{
  "learning_rate": 0.0016,
  "eps": 1e-08,
  "batch_size": 128,
  "epochs": 91.4,
  "weight_decay": 0.05,
  "adamw_weight_decay_other_params": 0.05
}
Rows from block 11, named by matrix and row number. Rows with one number belong to one channel. Each number is 200 + 30 x the weight over its row's rms, rounded and kept within 0 to 999. All counts start at 0. After the name is the row's rms in percent of the matrix's.
# filt: filter width-5 conv, dilation 2 (model.blocks.11.filt.weight, 192x192x5), inputs 22-32, a 5 kernel for each
# gate: gate width-5 conv, dilation 2 (model.blocks.11.gate.weight, 192x192x5), inputs 22-32, a 5 kernel for each
# out: residual pointwise conv (model.blocks.11.out.weight, 192x192x1, transposed), outputs 96-143
filt.148,108,222,148,255,240,190,243,192,243,144,209,224,192,245,156,230,175,216,209,171,247,188,211,220,210,187,208,194,220,176,238,239,181,251,197,169,226,200,235,157,270,189,154,187,170,259,161,165,171,208,177,253,196,219,204,230
gate.148,104,216,183,165,185,153,186,210,275,138,212,194,197,207,151,228,221,215,226,157,178,194,197,194,173,214,195,167,225,157,199,193,195,174,239,208,176,181,172,176,210,249,197,241,192,236,220,221,193,255,229,171,154,194,198,115
out.148,101,200,227,227,151,174,216,197,195,202,199,249,194,228,170,200,195,156,224,250,219,196,164,206,232,163,230,238,228,215,211,181,216,208,198,227,232,212,161,206,237,235,226,140,256,250,155,235,179
filt.149,100,224,271,167,173,218,261,195,195,222,190,148,218,224,172,178,186,250,153,178,184,189,118,197,165,187,166,150,227,190,171,193,220,197,210,180,180,150,137,176,201,162,207,196,257,225,211,222,204,186,186,208,190,209,221,190
gate.149,105,219,126,189,232,254,213,190,209,198,215,210,199,182,212,191,173,238,207,231,183,182,197,176,184,196,168,255,188,154,231,198,188,167,189,210,216,192,151,176,210,235,241,268,184,206,119,233,202,193,197,213,159,241,189,164
out.149,116,191,152,183,192,196,184,201,238,182,205,183,141,190,199,178,192,154,166,206,154,211,185,218,162,177,194,175,194,221,197,206,172,204,196,129,196,224,231,239,180,207,223,179,187,239,143,220,182
filt.150,099,210,173,220,194,289,171,165,237,207,234,202,178,208,231,247,159,246,242,232,199,203,219,123,244,187,194,229,185,203,183,161,158,240,231,221,232,200,202,207,241,220,141,168,186,211,263,207,187,221,223,175,195,218,214,247
gate.150,101,225,202,199,184,216,209,197,237,194,187,166,194,245,219,183,159,146,183,229,217,166,161,192,166,237,201,195,176,197,187,206,237,211,209,193,197,243,201,174,140,163,238,207,216,168,218,214,249,144,167,193,226,177,205,224
out.150,092,199,255,214,186,251,213,199,171,192,180,190,211,217,185,238,184,260,251,241,232,262,244,212,165,189,228,210,176,230,165,182,260,199,186,179,211,240,222,211,215,194,191,261,163,214,172,178,235
filt.151,077,235,193,185,200,243,211,199,183,181,173,252,237,257,227,227,268,224,216,240,252,159,167,216,186,182,216,178,170,221,214,281,250,248,192,211,192,198,219,207,197,224,226,212,219,212,171,163,149,130,208,158,216,182,189,171
gate.151,080,201,218,230,184,225,194,194,190,200,174,241,207,200,200,175,187,182,218,204,206,208,223,196,207,203,161,187,168,188,209,175,180,160,175,182,244,219,190,255,236,173,183,186,179,212,221,176,210,193,239,178,210,200,190,177
out.151,086,230,252,148,225,195,207,201,160,178,208,241,252,212,164,233,196,181,142,153,216,166,168,213,144,199,190,186,221,139,157,177,189,185,171,262,216,241,201,220,178,187,182,219,181,224,209,192,215
filt.152,096,163,177,202,157,227,185,199,216,192,194,156,265,160,160,200,220,170,203,192,219,181,156,256,171,196,187,167,214,139,195,211,205,181,222,166,215,205,173,188,218,193,145,167,180,232,192,168,182,200,143,210,169,233,193,239
gate.152,094,187,215,241,216,272,240,253,180,191,168,233,221,231,259,176,184,221,233,214,223,205,182,199,189,249,156,241,181,179,163,199,187,221,182,135,209,170,203,204,277,206,213,239,176,245,197,201,237,194,212,166,202,183,174,186
out.152,096,214,149,215,264,159,206,192,201,185,282,189,219,181,231,160,225,222,235,254,222,159,173,215,177,217,150,196,212,189,182,208,201,193,180,193,183,222,184,196,184,250,180,164,179,242,190,208,236
filt.153,095,232,201,172,197,208,201,154,257,219,207,214,214,227,241,235,239,201,230,224,184,237,219,161,216,199,196,193,184,243,188,169,204,170,198,195,217,152,196,135,199,213,215,187,185,188,216,226,189,192,181,165,157,193,136,217
gate.153,093,228,228,253,184,223,279,193,225,211,105,163,185,226,158,199,192,219,213,174,186,167,234,206,217,196,188,196,163,243,189,208,220,177,193,209,173,149,272,157,166,161,190,163,266,253,174,243,211,216,240,224,210,217,157,242
out.153,109,190,174,238,219,205,207,209,209,177,233,290,198,230,235,154,196,180,253,205,193,132,121,216,154,207,195,178,208,132,178,229,129,198,192,182,188,211,217,207,198,206,160,179,224,214,163,219,212
filt.154,076,180,197,211,191,242,223,192,204,163,188,220,194,208,224,203,262,197,173,204,208,155,154,183,183,169,227,199,198,200,220,196,211,190,181,219,165,195,180,246,221,220,233,181,190,210,168,163,210,186,168,186,191,191,163,193
gate.154,084,174,222,204,178,225,219,187,162,161,210,257,287,252,250,232,211,234,282,256,233,173,197,175,155,178,181,197,207,194,210,241,181,196,206,214,223,202,215,142,207,187,193,214,217,217,221,184,182,191,188,205,110,174,168,161
out.154,102,272,181,180,162,186,210,239,149,213,186,227,177,194,215,223,202,141,175,227,193,162,139,174,247,234,193,191,168,166,202,205,119,214,176,205,181,140,198,202,221,194,149,246,216,187,167,201,245
filt.155,107,168,242,194,217,227,270,162,217,211,192,223,227,152,219,188,197,183,212,169,254,234,228,198,157,191,203,177,214,205,176,195,261,195,227,225,233,196,172,190,180,254,162,201,270,249,231,192,135,203,244,170,114,215,209,174
gate.155,108,223,196,174,195,193,193,229,152,229,253,202,155,253,153,210,210,139,210,218,190,191,199,204,229,153,177,209,204,185,203,203,160,250,175,229,219,221,217,196,214,209,197,227,177,241,215,192,221,180,224,185,190,188,210,210
out.155,107,245,189,180,194,146,173,208,205,213,185,200,130,178,212,190,211,153,153,208,188,215,183,205,202,211,176,155,193,205,200,167,261,152,191,259,249,195,255,194,203,261,162,181,232,222,204,150,172
filt.156,106,203,224,215,196,210,205,157,222,223,177,198,201,146,209,209,205,172,221,211,187,159,122,250,202,191,190,211,177,234,165,177,222,215,193,252,149,190,227,186,172,222,186,206,179,193,274,190,204,210,213,231,225,202,227,204
gate.156,105,205,216,195,199,172,159,209,196,261,167,239,203,223,196,229,229,193,181,197,204,192,203,232,295,209,199,158,214,221,217,179,170,174,178,177,183,210,249,245,205,233,215,169,198,199,261,137,152,232,169,258,220,171,164,225
out.156,104,215,166,214,208,225,220,250,168,207,179,205,216,183,190,210,195,153,197,255,260,211,224,231,274,201,162,247,237,190,192,222,229,235,197,170,151,185,200,165,220,254,208,216,166,192,191,152,198